{
  "train_examples": 39062,
  "encoder_norm_position": "pre",
  "encoder_activation": "swiglu",
  "encoder_bias": "all",
  "encoder_parallel_block": false,
  "muon_scale": "original",
  "momentum": 0.95,
  "max_steps": 7300,
  "epochs": 95.7,
  "warmup_steps": 140,
  "adamw_weight_decay_other_params": 0.05
}
Rows from block 2 of the decoder, named by matrix and row number. Rows with one number belong to one neuron. Each number is 200 + 20 x the weight over the matrix's rms, rounded and kept within 0 to 999. All counts start at 0.
# gate: MLP gate (decoder.2.mlp.gate.weight, 384x192), inputs 0-95
# fc1: MLP up (decoder.2.mlp.fc1.weight, 384x192), inputs 0-95
# fc2: MLP down (decoder.2.mlp.fc2.weight, 192x384, transposed), outputs 0-95
gate.154,218,199,220,209,173,197,191,189,199,205,194,175,189,185,191,181,206,227,230,196,181,216,208,204,234,162,219,211,200,210,219,214,176,177,183,240,150,211,203,196,245,186,255,210,192,162,219,174,196,218,200,174,170,189,179,198,220,171,214,213,185,183,201,222,198,200,177,242,168,200,208,201,222,210,189,220,160,167,213,189,182,175,194,199,215,182,211,169,185,198,175,183,192,204,180,212
fc1.154,211,178,218,193,182,213,176,205,204,189,204,188,195,205,216,172,170,209,164,207,186,220,180,211,211,178,207,219,185,212,187,198,192,182,187,216,210,216,196,228,223,204,188,203,243,181,210,189,187,199,183,221,181,184,177,199,195,177,186,185,225,193,239,192,179,218,169,223,199,250,216,184,147,206,244,224,174,200,210,216,185,164,211,167,210,226,186,199,204,187,219,180,201,204,219,200
fc2.154,209,198,184,168,219,193,191,168,182,203,160,188,208,220,208,190,215,238,221,183,220,215,197,181,199,193,210,222,205,181,216,194,219,154,159,183,224,227,181,205,215,203,190,207,178,215,218,205,217,173,191,177,215,209,190,201,230,190,201,209,199,208,201,208,177,200,187,193,203,208,230,196,202,229,218,170,200,221,213,179,209,204,197,195,189,200,200,184,199,212,192,200,194,221,203,177
gate.155,191,182,198,212,136,218,223,203,201,175,222,202,191,167,176,201,200,164,231,209,222,193,194,195,236,179,179,205,185,173,219,206,227,198,209,195,198,197,186,179,186,207,194,224,207,185,214,195,195,233,226,199,188,197,231,214,207,194,181,237,205,192,189,193,219,231,229,193,190,220,223,170,197,232,238,176,176,222,203,170,206,211,191,213,241,180,199,220,198,168,207,235,157,189,193,215
fc1.155,213,209,193,166,202,198,204,212,201,228,183,191,222,227,235,191,233,211,227,192,178,228,180,179,199,192,222,177,234,203,215,181,200,208,212,205,189,188,193,244,197,199,180,182,176,197,188,208,194,172,203,183,199,193,177,171,227,208,212,198,187,186,230,209,182,245,195,196,185,179,188,204,246,203,183,219,213,183,176,221,189,180,187,209,189,213,213,204,202,188,197,210,195,229,225,185
fc2.155,207,169,223,207,215,206,180,187,225,183,194,216,211,191,159,190,175,243,189,171,246,210,230,231,192,177,233,193,198,194,193,224,218,180,224,215,203,199,197,217,191,208,210,162,190,184,232,194,252,184,183,204,197,169,207,212,198,202,183,172,232,224,160,213,186,177,187,201,185,216,213,212,182,219,214,212,212,188,207,182,170,215,210,191,207,159,210,211,197,234,169,208,178,156,256,209
gate.156,212,190,153,176,195,220,219,201,195,188,195,163,179,219,223,213,210,192,187,211,161,173,199,220,197,206,207,196,207,195,236,185,198,194,209,210,215,210,208,211,192,210,221,217,201,210,200,207,186,166,203,234,190,201,173,218,211,182,182,168,242,164,225,203,197,206,213,174,192,181,189,191,202,196,145,163,170,193,176,191,199,234,189,191,189,224,178,202,197,258,215,182,215,202,186,176
fc1.156,185,219,181,245,165,169,202,212,199,207,195,231,190,170,180,193,212,231,228,225,204,228,211,205,180,211,141,168,198,238,199,210,176,180,203,243,193,211,190,182,194,185,167,172,241,211,198,202,212,218,164,206,222,216,187,179,169,187,199,234,187,196,176,217,227,223,170,235,185,238,221,200,215,173,221,162,185,222,215,204,201,239,187,180,177,183,195,214,213,208,216,183,195,211,172,197
fc2.156,173,210,224,193,203,210,196,203,222,196,185,226,204,177,156,189,181,210,184,210,214,184,207,172,175,218,202,217,238,188,186,158,190,219,213,197,203,170,193,186,197,224,212,183,222,189,170,194,200,212,226,173,216,182,217,173,226,179,216,239,204,184,175,197,208,184,203,212,170,220,178,178,200,224,218,202,227,200,189,190,206,204,198,217,231,181,201,188,206,200,195,207,203,190,180,171
gate.157,194,202,197,225,214,211,170,201,191,195,183,205,207,167,160,185,183,222,165,226,233,196,209,255,195,225,164,234,191,187,191,169,217,172,208,209,191,185,225,201,220,158,230,180,202,224,243,217,205,174,169,197,189,204,176,203,203,205,196,192,246,231,147,206,205,192,196,208,236,149,194,229,262,197,189,181,175,194,210,197,221,210,188,122,182,211,239,230,182,215,225,170,213,172,189,185
fc1.157,202,190,193,248,186,183,154,210,173,191,183,221,207,189,174,176,197,234,177,215,193,193,165,214,227,180,230,225,208,156,199,199,237,220,175,238,209,199,178,208,168,187,227,191,138,208,236,201,216,219,218,161,188,192,156,200,224,184,150,222,239,205,171,208,203,182,170,218,229,214,199,152,169,203,207,182,170,181,247,219,166,187,225,172,201,207,188,210,218,236,224,183,160,164,215,230
fc2.157,183,182,175,183,170,233,161,218,232,197,155,200,164,223,190,184,212,172,156,197,248,179,213,212,229,243,159,253,203,213,223,215,188,187,198,197,168,192,147,183,230,255,240,192,215,217,168,217,194,185,186,229,203,220,166,211,174,208,187,212,207,239,199,181,189,195,219,176,192,216,212,216,202,211,163,179,222,206,186,233,190,175,218,143,210,239,167,174,210,225,199,207,156,162,214,200
gate.158,220,198,197,184,187,234,178,212,174,170,200,238,212,228,179,233,187,191,174,235,222,207,207,219,201,194,177,204,217,197,180,217,225,226,184,221,205,168,192,165,221,202,163,212,245,218,220,204,210,204,212,198,203,199,194,200,196,214,166,206,239,206,228,198,206,194,181,173,197,223,193,159,214,227,200,161,170,206,205,190,168,196,218,208,232,215,168,172,229,221,196,217,194,228,172,219
fc1.158,200,188,183,254,172,137,230,248,229,180,237,197,177,218,182,230,242,217,140,178,191,180,187,193,203,217,200,213,177,221,218,195,200,220,217,212,201,118,200,203,209,179,171,184,196,178,218,153,227,220,193,204,159,225,212,221,227,253,204,165,240,233,194,238,212,185,175,206,218,173,186,224,197,162,211,175,243,190,186,222,167,184,199,198,188,187,202,206,185,209,203,224,172,178,199,159
fc2.158,194,207,193,213,184,204,204,189,203,193,214,191,222,194,204,205,197,200,192,206,223,228,196,180,203,202,209,219,183,150,194,212,197,211,174,172,230,221,202,221,186,203,166,178,186,184,180,241,186,213,199,199,202,219,211,217,190,186,236,191,175,169,221,211,204,238,185,183,212,204,207,179,227,193,208,223,204,211,203,199,217,189,189,201,199,214,234,206,212,163,186,209,229,206,196,200